config.toml
train_examples = 78125
vocab_size = 43
encoder_norm = "groupnorm"
fusion = "cross_attention"
decoder_activation = "squared_relu"
beta2 = 0.99
shampoo_beta = 0.99
batch_size = 256
lr_schedule = "wsd_sqrt"
final_lr_fraction = 0.05
Rows from block 3 of the text decoder, named by matrix and row number. Each number is 128 + 32 x the weight over its row's rms, rounded and kept within 0 to 255. All counts start at 0. Numbers have three digits each. After the name is the row's rms in percent of the matrix's.
# v: attention value (decoder.blocks.3.attn.v.weight, 128x256), inputs 172-255
v.0 103:130131098095145117117090094070129124153153110098169089165091152112157136101079101154144138168115190146158194088137188170098149093168120189141150121180110181129065169108186168137065101192116117115147133125129101111063112158126141161142158080167141180133
v.1 086:098155097097059099140157179148135162168162143090118045130110050130106066184166124146127104159109065124123116182145121129148159146144138129124114140123132161089151163143117112147178137096145134117180142118137097149125132152169115120137117166090094094123
v.2 097:118174135108094132109123124077097139103137135135177152105125106132154170158124096151151143124168070140106154146176109122189156140074149091138130145125136135099085146090152110100066160184114097159179159126109099144162114093208111071142125162070151086118
v.3 095:120088114100146187158129110139154128076146130111099133099098057186159199167100096143097120163132096110149112140119182117093127183177127113163178117119071080156137080087115136131148129190191133127199153088122139109137144161088177098194110177111143107141
v.4 118:104234076127172087166120089148118112066171127110149123102117108102174133162127128153162049169095104163130104112111186119157163173139147128101088102128064133132170088109134132159101159119118192136093140136135151144132078133160160135131115126138123121128
v.5 123:126105109183118101192103121122122168094116132088126109151154136137077143157148133132158126175163060158151112175100155056163121153113117142101099132114090109144102092099106102190132100058093177181148121150173132136188153096105112147216118108131156126118
v.6 112:168115093140157087139130145134124142088089130143121112193115117126163120174151152131127152172129109094094153096208176070108126170159088112153141100163088131110116099071160151163183127097134204133117099075177136143171164109081139154172116102139163119076
v.7 100:135124109112096094101165169160087168086090118130140144165128097138133158185122113099101159129158089179121093140188125118102159135157126148079165101102056046218140094079164096169101096071134154158152174117113148149203129109162149116221143117100154046162
v.8 134:087148145165134130137198135072126103144144137114161090131116150119124176077094091061150088119047154140131120121162173154114083052136119099124080154126158115125115147130142135175079125092150164090076137250134151140186103154122160090092160146128161122201
v.9 130:152072095083162125094082119077118097113138162115119139155126083162105128104082117099146144189148129098133180123123171133079111149135139120180158145170104136123071129119196137141136103162110114107116162113138067102122147127153106147156135125106148157114
v.10 094:136112108174132146131205196135039139056092106104223170139103170144188075149148107118113112086135122148106111091069137083144174140116153124147079150065120126072146115091120100170138185082114126154142073095116148138125103083072163157144137083138138057192
v.11 105:142129113177133121125133158062134126132144104144080183181106124058093107128149118158124158118104155159124114115152175130163119117151135139193160130137093125124140146109149177143118029122134075111074152159152131119146145146113173119178175169124189183103
v.12 098:162135171090153129137135147151194108102146185141150138119091119186121145118136140119062151159145119096155148164118114118126103137126151175110139105107137146140084199150102110107193138144140156166131116065076185231166105126163161145103160135137109098145
v.13 125:132108099048132099184165079097199127102117108114128117108100077135093101100118115144116167147151086111137079203149079102140128152122054128093117116121135160143164156154048128114153128090078101139210127149134175169164174131070074136129119097117088092105
v.14 078:101133114089078151155067078084125172131099090146133099143174091150159063143073124138180110123085185118146136130108148104136149160171135113140146137185140084069048104106116167102079096121105139158178138134121073167137141134095096082162157118141182144141
v.15 091:155091086090199170154064044092151119176161140120101134064118159140150167152122102133111120145148114136079078144151133138128094197133150189110014075158117119145145138142153108097161111132153157079104148178128153099153136113160089124147127136174130168122
v.16 125:134058084064113074124127144131103118168140141101184102113138162153162179178133146109130130112161152212116134091174131172144156122107124082157112116175071128084134127128202067097144137153175094095152123162118129124171134147184123125158137119164101126154
v.17 086:150109170161090090166154059098109114088110130140111107151118175123128142120144151088170197142105093104139104110099175085102157141187088083155173155132146156090133113154143136131145057085136183123091140096173100121140066122148202105135104099154103097100
v.18 088:098112118117105131107208150177104097126101219131144149113141150134143151138127090153147152164128217187116081145200099148140153090054082093141214137130108111126037155084139109111101108128117065151120140173113141118155179124169116090168114091128175105103
v.19 079:142139172076159147136189095143124163162129079194137098080156114112163110109121134119205110163094122058064099153163142157154122181147192114158158163095127183100117166117114160130082155172107088171120093125114111103151204125158152094087155126167134122104
v.20 132:105157137128131168075143170111086160148155083141120113134135184141097079170131111140090164157160153108108119139132148139124152149090156141145131128059222096090122053139101133139158209112078114136079151072128108103066104137131122117144103082112144152149
v.21 094:089154154153152169032112137122083121155137138143117116124122105117158137108133121139109143188099135114119093133139124119162095101135084116115123125099190151098123134128099148147135154180112127184163156105098131129063106139121116109117108092143129121136
v.22 080:098118097152111087165202094055133109135172061158125141076082133097119128166107164193145126094131146169135130129100086050152132124114118110107126130105125135120164115099134151133126211127124125107162186183159147120139109109107115086123075133166090114092
v.23 115:106120126079132161102155108091099158174127144117126108089110140137073136101135104123130135174169210113128164170100148154144176080124176118088133140132172121139081100163140143130153129122058102099139125139113126092083099100103113090090127107103138182155
v.24 099:148182141152087169149115157194088073100102164159097092128136208074142107100112104143166145181172143146116182148144109141131118080120118149107147147144208061131077165107102178113190106109145135143042123126058151081099166128099108107110156136137104149141
v.25 101:122112198167121154101217153095143097124144118138156137124142159106086116071111129083090159163095197109145149159065101188098039178183041114170129108152149168170167093174154149174117103118119125079115076133138131086081109157093106149130156120152104126198
v.26 087:153169128166089141112120126128138109110142109129172151126107209126128190161160117212147121197211103135155180137110148127112126151075150093153220152108088113082080107099147062109119118138128089146090114175152133162085132109114075148157151093182112126103
v.27 112:091128096161168096159096166143129065114107175181148135137124075100159149189129079124151132140160137127109145125185154102106125169138099133109188129108099085191160077067128104187111065079153199172098089169150160134161116130073156089176103112142175156132
v.28 120:220140204128167114127102112127188097154087119198112144153065067063173117079111098117082100103079112116124148099139192144158146114115153156168166123104108173134120156129165112114148115127167107084072110069165073156102130168151165151131102175128128135145
v.29 076:133095105162069130109114169114038143042093105074063171070167071099095132139117135156098140166149157061096166093109103108121127116102168142110151152113131182127078143085169101126121169137116112177121143145150118102118199133114126150172099125091147122087
v.30 113:171094167171187132122102160125104119137163078091136105214108139084101155116149132112140115161120221209101182080122167107115131099176138136145111113113076083132136074158145133114122095085133170085110097155086091094139100158095086110158160108129121187153
v.31 101:111087181159180169171155189163051151112100124144111128121174123129088135108130084132113143112088170135116164140145109120075109086110095091124075138132101090133081077119162144131084149191147140120126105112149127080173180105178132127128190136127156142160
v.32 120:161123085161143091063107202138103096132098079075120102201187185136174143144116168172127053048133160112109162099135137177136138056148146143077122129131133099053134066141168118116167174166138151142149104122065091089101128125131110120177142051136060135180
v.33 091:131162116161167153123079114159097078166137102108094230115206094149128144135118123158111059144125080109170141140139096163167155094194136140094210154120089100053063122122118115192166063093143132153160137146117180131103173098120096170100187162137151102103
v.34 089:149111106137132126088115153173127122084150052165106188159139137157166116121107172143064167115114157112042143160081100164151130064148194143123136103137100136126160101137106149137049151184127142153108084139135091135077124160193110158071116139162089098135
v.35 083:160117112162097061124112060138098144110136132129094077107107100118115199155155139152114224116124124138074138100132144090121120211159102087153100098096164143099155104166142120129121172110138142128083153146150093091076103144116156145115148056106097119156
v.36 083:134152117099200127119151142183112121093137137062133114128134164117112141139088152131119126091130127171136167118161099102136170156149112143101167095090182123145117143138176186071108055131169171148112166123090136158122115153109209093204148186139074127146
v.37 089:130142167129096146092173113112144117140180156100125190125152118151073145099120112159096074163117126068105158100119169098174115106122172044134151149177071078151152129166136145122101102152139116138117137149166136140158107129164106115115104138104143148108
v.38 104:172111060130111184125090117135110123129141093116143134157099127125152167102110063101110128132081112127132148152098030123121124068153112128052124122116096198122142095088169133183151094105133123126097080123139099123108088123122080148167084173101105152150
v.39 111:145088178098045056129144128145126124137106182194143092115129163166130126184130120131110164197112156129162107157140162140105154162121141148174092134161069152162129111183111150092099140150131059148154157165079133139161166134106116178113139107119107123108
v.40 089:110117176134116090145164171114161144143157102068060117138123193087124122100128089100106137128088151176156125092164122136144142164064140116104074161143213172115167141100122089147116160137127171146104106135179132059105109136174142148115117177112144100220
v.41 090:160130136113120000112164144074124164187115165143173034116097199080125131150143106159086123117093123059132132117110182086153094142105115158190131140146085150158128132089130128074106112126115086150095229141129093114170141169115138142106122128104174134142
v.42 086:183128156131122152164201128088104095142109117129080120117121168160039114128115110158134159156073068098116186125134109083156106155177114149100143161098161101156111148116115107127109122082162070123093166162162086118146103134128084141145126196147160154133
v.43 097:120155136124098115086091085141176083111099115169174140081179109132186121172081133078138119152180150166158129109066211167141160070108136158167055097117126140103116045121133135149097146113134109121152106070133170139128140083085122122149153099135132100086
v.44 103:166127100109165086114125137150072094104106157151097133150148105140115084183137156088150133134058170056107157178183192164080112167072150124146203116140164138138175149191121118095143169133097143100121128122130105104135106119042130109107104105158132109117
v.45 086:166103158092081126166158136105165162135140075121124128147130150149100105152151157150160132170184131159157114141088089084117162140122102123132120122122185121113104138114128122093156124119156100129126130131137188148106147092203140158193132146085138058179
v.46 122:099114104139063089129086158088107084162146152051126147117101126127136130103152125081134189068151103197162155072110082161167138139152115103127105104118137144139151126129214095126159146127130188069060118099148109145140098112136159171105197167150117114146
v.47 104:169131142128113096115098170111172161218176129100150140162133083104110142099131104066168170095173089103200129111144110112135169106108061112133081166155116151066197151108151091130080060086130137158075089152171130081162152122105076129172109115121110139179
v.48 089:116151126131162123099118123102138156161175171058130147150139150118154131142124136125136100078122138114149123108065146185135160093089101121071139166110131147123061099113166138115083090121145128196099178131060128179124150124162137085145163192181135123168
v.49 097:114097137124139119131129127136106122068158159153068162096148100055100123130143114139123160128111153138116102110158030165190119154158106120126126168075142080096134119097103158158145175151152150087118180116094193154047096113147107130104090077140079094167
v.50 091:098146179137137111142104184138045119098122118112162188144165152113124107087107136113133096150101103134162083111124100168130138123113137206097104108113195120159112147115139129137158108161154145111059126078124135121107063130146110117112151086124111100108
v.51 092:114143179074122076097111115085122110113172178177126150069145130142089095128084144073144183139146134095052096080109138172154104128144138176127117125119206136096106089100136118084170184097113135140089141124151103033068116117131135131094182061134123120173
v.52 081:098125114101195123133142103091129105173146172113163074133121138170142143193097146082144131095106119155127138087133092152114124139132078109162052137107149093077125142087154114130104136123091119105173152148157111175122094143077166130190209083120153183134
v.53 107:122116146148095126133113156098157131114150114096164156174172180172161181090135169119170084079139119106118186115076093161159145091111158174120135114112169150125110075062140073116160157195132160153126114080106087113090107086106115165159206185148091134081
v.54 114:117096133092205144162091178101098058158136103163176168173135128139122166126134146136138122158099125119107147122136081154156126125144126219141190082046133097124062114068136113156172102186127148073081132127125126154071057133145128134175155186160105112091
v.55 101:133088137133129094078128143124111092170171130136126187121154086150132114113163172103079063162114173107125119122125092186117126163164129166125149149061122152095109092150153141122100085107130111094157162146172114147089130111172180186125073124189117136124
v.56 090:095120139058093148137148150105117153129094131098121109075168154112156047160157121162129168125148136113108104100133147155143060150108168131154098155119122124131091164150100108084171203111123120101116165130125172118134204148186051093123152116144160117076
v.57 090:084174147091074105181173135085107153143130064122116117155148160086102105087089070114108162118111171087125088112113165188113152092097122131110106134166107162135146121113156091131090145129129068147136126168114104107144134155125107106098175092146129140156
v.58 101:117169133181119142106142154125120088142150161130111180095187056171090099088102134120113081192163162160103127098137125164108198133113141152094073096121069109122125136074094122129166140125088157114174118059078122182124170142142151186142122048089139099140
v.59 132:167127145180097182082077177103084142139146096146139158123131085154166132109123118110109079182125137128115107128103102152159148079137098152104096149112127096112077104133104104180096147090138135132083123121070125120044104128106114145126106172095082081171
v.60 086:110126113136159117147110112172108117087137167159149162165136110121211110160180089077089120113098182122074075106144130162121083131153142148151168084080121067117094029106109112141166166100133137095115044130108100135107143136146047131048134144148129202137
v.61 090:159119163172144095099099104106108096150134119147137148142119148112112092074115167108095101057142153180137127138146102141205152107077126154098127143114175066083088175138099140155185178143137114160114174146127195138089094148132152149128187139148119118182
v.62 089:119155126201102128146143111160154067158144061177155119159128103137096079104149128085050096186173192158137138147133082149154144106126157177139109128112109121110118104071043090144145057115108159070114117095137102128096160151109159122132175109188142060123
v.63 094:200164078139101118119160094158176180127089119138157166137116128143157137153110125121076134141124144169089096169139184111121216159087116094097109102185121152089189069174087102119087157112133118132155168063150157100101142124167140162121059029090179191142
v.64 100:127191064062108151130114118189176145078100148112121164086045069143159137151116145184117122151114150177120151115138139118098179131144079137148135167162083126193108141149131174094096095143177065124129082090113170115126216132155120144170101155138081216146
v.65 081:057174115089200120113066104229099074165157125096056091152076109164111099164083133105112106139086077178177098138124111128114139100119089152112075134146125155124159110088086113132066145132122149188190112154154094106143129114095126108158131102116150119098
v.66 101:135111049096146134107114165111111146162174151123153125124074205105129174159155122133123101069115182103106141116127125120121183108164111131136108143157063171118152105125138105146102160117124085169054136122150111095134084159133142200091146184181180155046
v.67 095:150180126107210126148149157137146168219068151146130098154090118101099119113139138133150140076107231111162062154120043103111113185145149094145063185122168118101157110150125140117055112147116182155153104154109143133092095157128136089131114109131173167127
v.68 092:123146140074112093094132149055084099186130075167098159111124128106097120088144131140123106106138114142126095112131178170082120107135171074114112117186109103118207098091089117155053124143099108065102127093180081086136154091101134083192182071171132104125
v.69 116:151109165205148115105113095087107150183070133113172085158098063135104103103114108097167108151143146069124120156140158087139061139097157082102089116097168102115182142115110147083121102135129164081142101125156103087152110114095146135181129136142106105139
v.70 097:178207132104132098161155111099198090146100104076131131175146075148180169166143143188111134153112092059099153158118173131116125176168097166144084094123151151149074114161123151143130117135122144119141141106150167153088086143139081125106113070120120112138
v.71 074:168157089111105121144130143097175124184082111067185114076084116097203118185134135178066113098154154117122131104075170104145102202088131176206136136158070157153167152072100113155135090077126133081125134177175128158160083133107160132153169100138177102187
v.72 085:127135121152125098039093124178138135142124079131136147150082159108120110101088095092151110094071129157134159149095122136119087154099047118170151156105126115074096110113182134162122137146143097154181090128078123150075148089107077113133128125140134143112
v.73 113:111102099084135096174140102089151114187147173124152101182043057075114152130156131148148105111150135120173164079122166050170159117101095093108086159166172155163192124103140104126098129106136108120128160108123149098159155115152174143120208135160109157093
v.74 115:165137139129131169155048097143178086164131141087117077103110114165126119095105119134145138150152100124118129159122094144120110170171112095122171122078113142100177129117124115117177127124136115173154078145122141152114102136169153075122150153104131095098
v.75 087:116095144124134082113121121096125065168178129155135094057139122117129124163153120194168064066138161117142157105126142102153112110160098095195148099094119118183148164164169155116170121120116119129102135155124147146132146111109107151177058103141117169067
v.76 095:155100105057097118111112142101070093172157227197127113129167118135139137118129127143142131114105111137153175137071099146143110140164145098093131146150120113128087118145105150153082118104083076182111123083087092136128086150129129192175033152133182133171
v.77 108:209138109072096091143099112121182090095141133079126140142141106132076155171131098114111097081198087192096098117122199163085147122172040170146177128122099152164152097078158139138095104145179143157107117086094076143200160134126164090155176133085117093118
v.78 102:138065113141185080138168107124158052065186126132166129121119138115138121168130100116106175145188135098134159107084119137179150211105138127148146140129096166114093142173169144158149104053103082150076107199092120088127123151141084130140067128129114144138
v.79 105:134118080108098078207109095123161132109114103228079114110082132109123144102163091110086101122146189116090124151120154169164187114143135093110080126117160135177178138065117154121082173154146169158040127135107157108135184129099108135078140128176136110129
v.80 086:147078113091139115108131113093177085086119133110103186112111084119101157088169100193101092143110158127178079118129110129092127123119131111116100157144119164152156144188143162123111112161148142119087198121102127145165136163132155145186106093148166128137
v.81 096:152098150065138131143105178108128125175115187170177152160111110135141155128139116147142115158163136109145084174104146138099138127184071172154121124114108154121077127162106137120168157119128073107066131128062133169131157152140167136153102140118057104148
v.82 096:134145134085136125158078166172162111128117159166140164071107108125161148132165124126103176143069120126070111142112121150158153159155129206161114128114136137179149121158154115085152210145128100116084117126161192123135111154131113137115106143108135177183
v.83 117:116149108063114123144143159167133108090166109167129099093191146092191137190124171090119072083117138105095109075135087161177141132177120124122138159124089077144165130218112142169097112125140068093076128178117190078155111156147147132082157104121130159178
v.84 099:141090168095104074112145107144110133098116129172153157132156124059169141138153152139105119115156180110109155079149118123143137126120081170150117131124096174139150089154164185155058084126115088131059084170131129123053155164146128119132163168113124170171
v.85 082:159196165102127105195140090145161117133138135139147095128116156167139136122160120137125085143138152121135121120097107127127099139141202111133131135056110200115122095126136095153126131150111080107055107135176183151066172129170091207071117153123162109107
v.86 090:118125143192098128107160067143177145088164144126094113150146045171160121140126124137131130162144071118121134163141135166114132205132070140123130079149143157177120089088113109184115105101148098166156072129136171144135149107097135085155126173074110146105
v.87 083:165063083051139086141090169116107126115117149129111082139133134155170146138086155087172151106123113106161138129053112065158152169146103152146154171081125106112116174140170110120098137143133101152127133187103102114152182127118137144208143058131159144083
v.88 108:044106097145113159157131155146069203140141127137105140094179078140139090081115133130143120069157116162120060088103075124148185185102101108069150113156083110110177132127162077131139136104116132141143143113109158099217133104164137088163146169111128113119
v.89 090:149173135209125084088173121172171155095140114033074146141148152099174121155150110089172112182123168112172157157187167129170104053111149135154095109145179133170103144081091115125125140117122108149137096108145145135111126103068128157196165119094126094162
v.90 091:107115148137134154116137148113115148111082102129113113112132170123129117178051178182166178101140091121143175169095048134071102127129160159130141130100118078135182178196155157121083157152096142109101129157153118151105027136125130050156117132087137148187
v.91 086:157136126154136098125104156094075180129124149090167132094100084112062112165142132139197116137184155102176101129142103067185127077148166071104173076134092143109104150072093078137162144140151122068124148112119195136109131104120163183109095107130114037090
v.92 095:115088106112158107164126146206173164106189046184081094167123087172158128161147114090110167145133155139156090135156145134113123155163090136184122133103129115134115052103124163139099184149119078099057133161154112071106172129125082117142097122178107161013
v.93 106:062102133124154153088143170127094157136108136148176080139129146090099157105126119151160110112159120145180171169146127088068120095104117095122141143091117072098148094145139116098129097122119114144185167114068143144107145124142138103127169117085108135255
v.94 092:049183135127165180137082101125141093170130142049140045099105097174150134117111102103151173183132063156133171174105082061141172168088126111142147149133134129141097129103129125131105125167124102167178107041164094133114107127119110070158141093113154099133
v.95 087:163088132092078083164177160133017082069172105151130157097133089068151170078141140165102082125103173122110126142104143109111167128162161095115132118083131093138109131145145118135069131080140175150094167118070124118149190097147163107177130099157148071101
v.96 115:173105146118204157105099128147119132189124077179108139160164086125094142116107091084118127071148092111159154197135177140160061116049171116134131115185117142153190148130166078155139131124136098112146137149147152113155124147187121074177125135146119122113
v.97 103:111123117109111136091119144101173119169109125122149132125095167140126116108154105138191110158171155064130174091091062203086147137129174118164083097118174130075130138153072127098126181127109101149170150177170090033102111135099119143071159061145126166097
v.98 085:170148136145148135076092142136183131156162156149133210093139140077164134139191120136138110135112121117093145170163122101107088070144168165135101099091069171103144119121169160159137110143115120100094109147131152148091137142118131097163120190130090192133
v.99 080:077103079096125098131105160167081157125083147132120132098124154148107098131125136054091119139131150120138177160140134082091098118163188107101075078119145072140090106136170101107091173174119148111118144087075155144092135122131104164157124112174106074143
v.100 096:161125085130097081122157119145117102109114088122152174133123161126157136186147190088103127174104158141074129162104105151084124132160043225198166155099137125153124151178134134144205142088106122075104086105152128103091094093110116170093123085112126143094
v.101 095:081144125128078155075113178122086154191136157140078155163130159128131124130152143190127170121113168185171052111097117104124086148117146127125145089126166163092067182167077142084103110104167127177222148161137128144082094160122128101106149125098164152075
v.102 096:076126129094141124141143130087083150096139094172105140133113063146131123086152095119075154129079125076106140084167094120062123163119090126129140183165158092122112133055104096083141221116130144136163088097164141136146182108104124120136097095133168160064
v.103 104:131112125101114115073148199095153126139074097105110165095196112160109132136136142124105120115186124178100100090142085132154170079085178124129165083111138140097115146117167103131139084151148117139179145102079118101082081109114186160172135069104100125159
v.104 116:150159113149113113118165145057142086128072176158121186101144092079143137118108127168170123134133137096094129149125085186169113109101132157213101165123158164084148174090101175137168112096129115165145066125148115105157148142064115096142067130103153147141
v.105 082:129133142075133086153206144099115086125117164132190091149115148148110101158115073155155146146127104081147127124132129141134188078151140090130110148167172171130118133053136117070084070100132132133123145081114112082147109132095177106149135091135170172123
v.106 085:076109139153135141090106081098144083087102140206186080120100125107153154122116141142179113185142162116065152094108145121079121115138100166167188092149110123123155075062176119184119156119123150090119105074134125088151157136109135073127118115067145140120
v.107 122:144106139155165128134121181143141135117108113059137156130173167165166159112106110140113149140155096172117185120124167130149154056128165137112185109168104128123112057126219067154104128139118137092120161097099087110097084091225145116151189172112076116150
v.108 096:189130139087153166060087074134105123161158106119159101143127134120112068152120141101129110122096124068084123111108148078112052113104135098105188092116095099176151114192106160133121141107122109129094200129202071120118128158104147126130065101188128167086
v.109 086:111157145131175145135145047165111178111113119158063082176114070186104129095136113078112167148114127182154105148143118100132122150091130127072144073109121144151130138142117175083152117151171097088183131143197140172135120119173126128136121181060112103063
v.110 111:113133101179148155120057104156160063189044145063092128108128111085163123134130125158179126158156061114118134129115115165129133092086175090164134104112127104105148177087101156137180144121113134151187124156184171176160143143034124146086110085113150137124
v.111 103:233145119170186168093050155130116097223154065112120101122132165129134180136145140149151153093131204100129148142113156110140136124131190154147144134121172080110113106125122150133148136162099112111104151104154149159098102153121116116094090089150125114153
v.112 075:111136094090153137203128103096205106072105155149095103154155140115098132145152119162142102111178118164074049189151101146161134178092149125200153136062102158127120122104112149141105087160147199137137109114087147202148171139146183130093147191129123103116
v.113 107:118148139136098154074113114141181093064163136117057207169156114169143113115110135109122093096162129148153084111117081156170100158068138115087093142144202188167102079149163106100078165197118156071140160128086195075145115076114114144138087117106101094125
v.114 101:098110120153119074161106160106098157176118104097103112126116071164050134125155136191119172172132184124073141145123226162069155096107117095128120083082129116136156103145155168130081131150147101104101117082157092155090114164160083126096114093110153162113
v.115 107:060173089112157163125108117146175091140060148100135140114131131143136135154110177137187101125071131139165139161092105150158147106176143228146198129082109117084148153176155095119152061076100092096152110211117186139119090101082137145087087118127088103128
v.116 089:082147087124152116109175157125115171098104142141154181069141099090140121103111120094149099103185184166143176103141045172091095146117154147151181165124061144132117106128123096123126108128095166132111148115135166099106098135095154159140057102087123111140
v.117 085:101137136145138171105143136113046103166129083144091126128137125129119125112120120061126097112093152141097096124106080078200130108141090156078092138117108068151072105063085131144131119066153152176153146097112122164116084150177135129111158174145133094205
v.118 098:113134116096173150126097127154126092157114150083140124103111125067167157084100142133149119141150171062152108092089091152132138160176116172103108119092113117190089092124127130109136050139117183112100033104059115113114139131116143148146178116126128174145
v.119 133:104167187153168187108098092145074139175138136127084083115101149117144118193100153161123104115053107150198155104130160109116108112140137132084137089104082093174159145104089166159120107099131143108128173162179157153189052120120156148049136181161158099155
v.120 133:065132141105128087132089074143203105123115130175179168136070139099128129075155137093177146109162139070133116175108077097092117126123091131140103154134124152114102161174058155077132107130085121092114129113110124105069172157091109141126118143117124184125
v.121 099:199116077110093065104123126132147122143160128114137062116119145175090158129110115100071139083126160138093181137162129112087134149105152106127167156170081106152111108173206077111199152141095158144124152125127094116136129091124090161184068183136120145115
v.122 131:122184123120140176132099170141036142123095143105167097111125144138170105150107148124194109151120131173126169074151095127117166101159173106125123136090074099137098120077124144198139136103130176159123132063153085170153074145144100126076052067122120079172
v.123 086:106149140145129096111113100145117186162111109078070085140109083121078110062121137168164087119093131141214122202106102084131097147147102156088163140151108169051140099141102122133108116092175103148149092054159102188085175079123077110099169127093101103168
v.124 109:122129179126156134126145183139138143177157124144189118121129171081203194105149101148203125119116152123149166174124145146178130137159169098186161124148097197145074158085138142150113121157126142127095031110099116140124128153141160137098110095125093139177
v.125 091:145136138139064044096204135085123161120126168115107223123160062124132111131124094090076076123183111137151129054103117176178163161088144090135127129098135175121130214123106109112147146150131080174131116153143191075088135130128099120132153119118134124131
v.126 093:070141188171123156159123113161112145070107172131098124084110127166136121070127123128168153144099123142118102138119085105151127144153169134111162153112115118148064182133077157114081084121132122145156122106087131119131151167139059143141081158124134080116
v.127 098:193108130176148168109076122065067125182089086096091166115144095156117168092168160119133114125160165111109186123127180124129136158109142171139121105123077101133125111087135136159202157149130078093110114092190135103094111144121134107169132105098150152129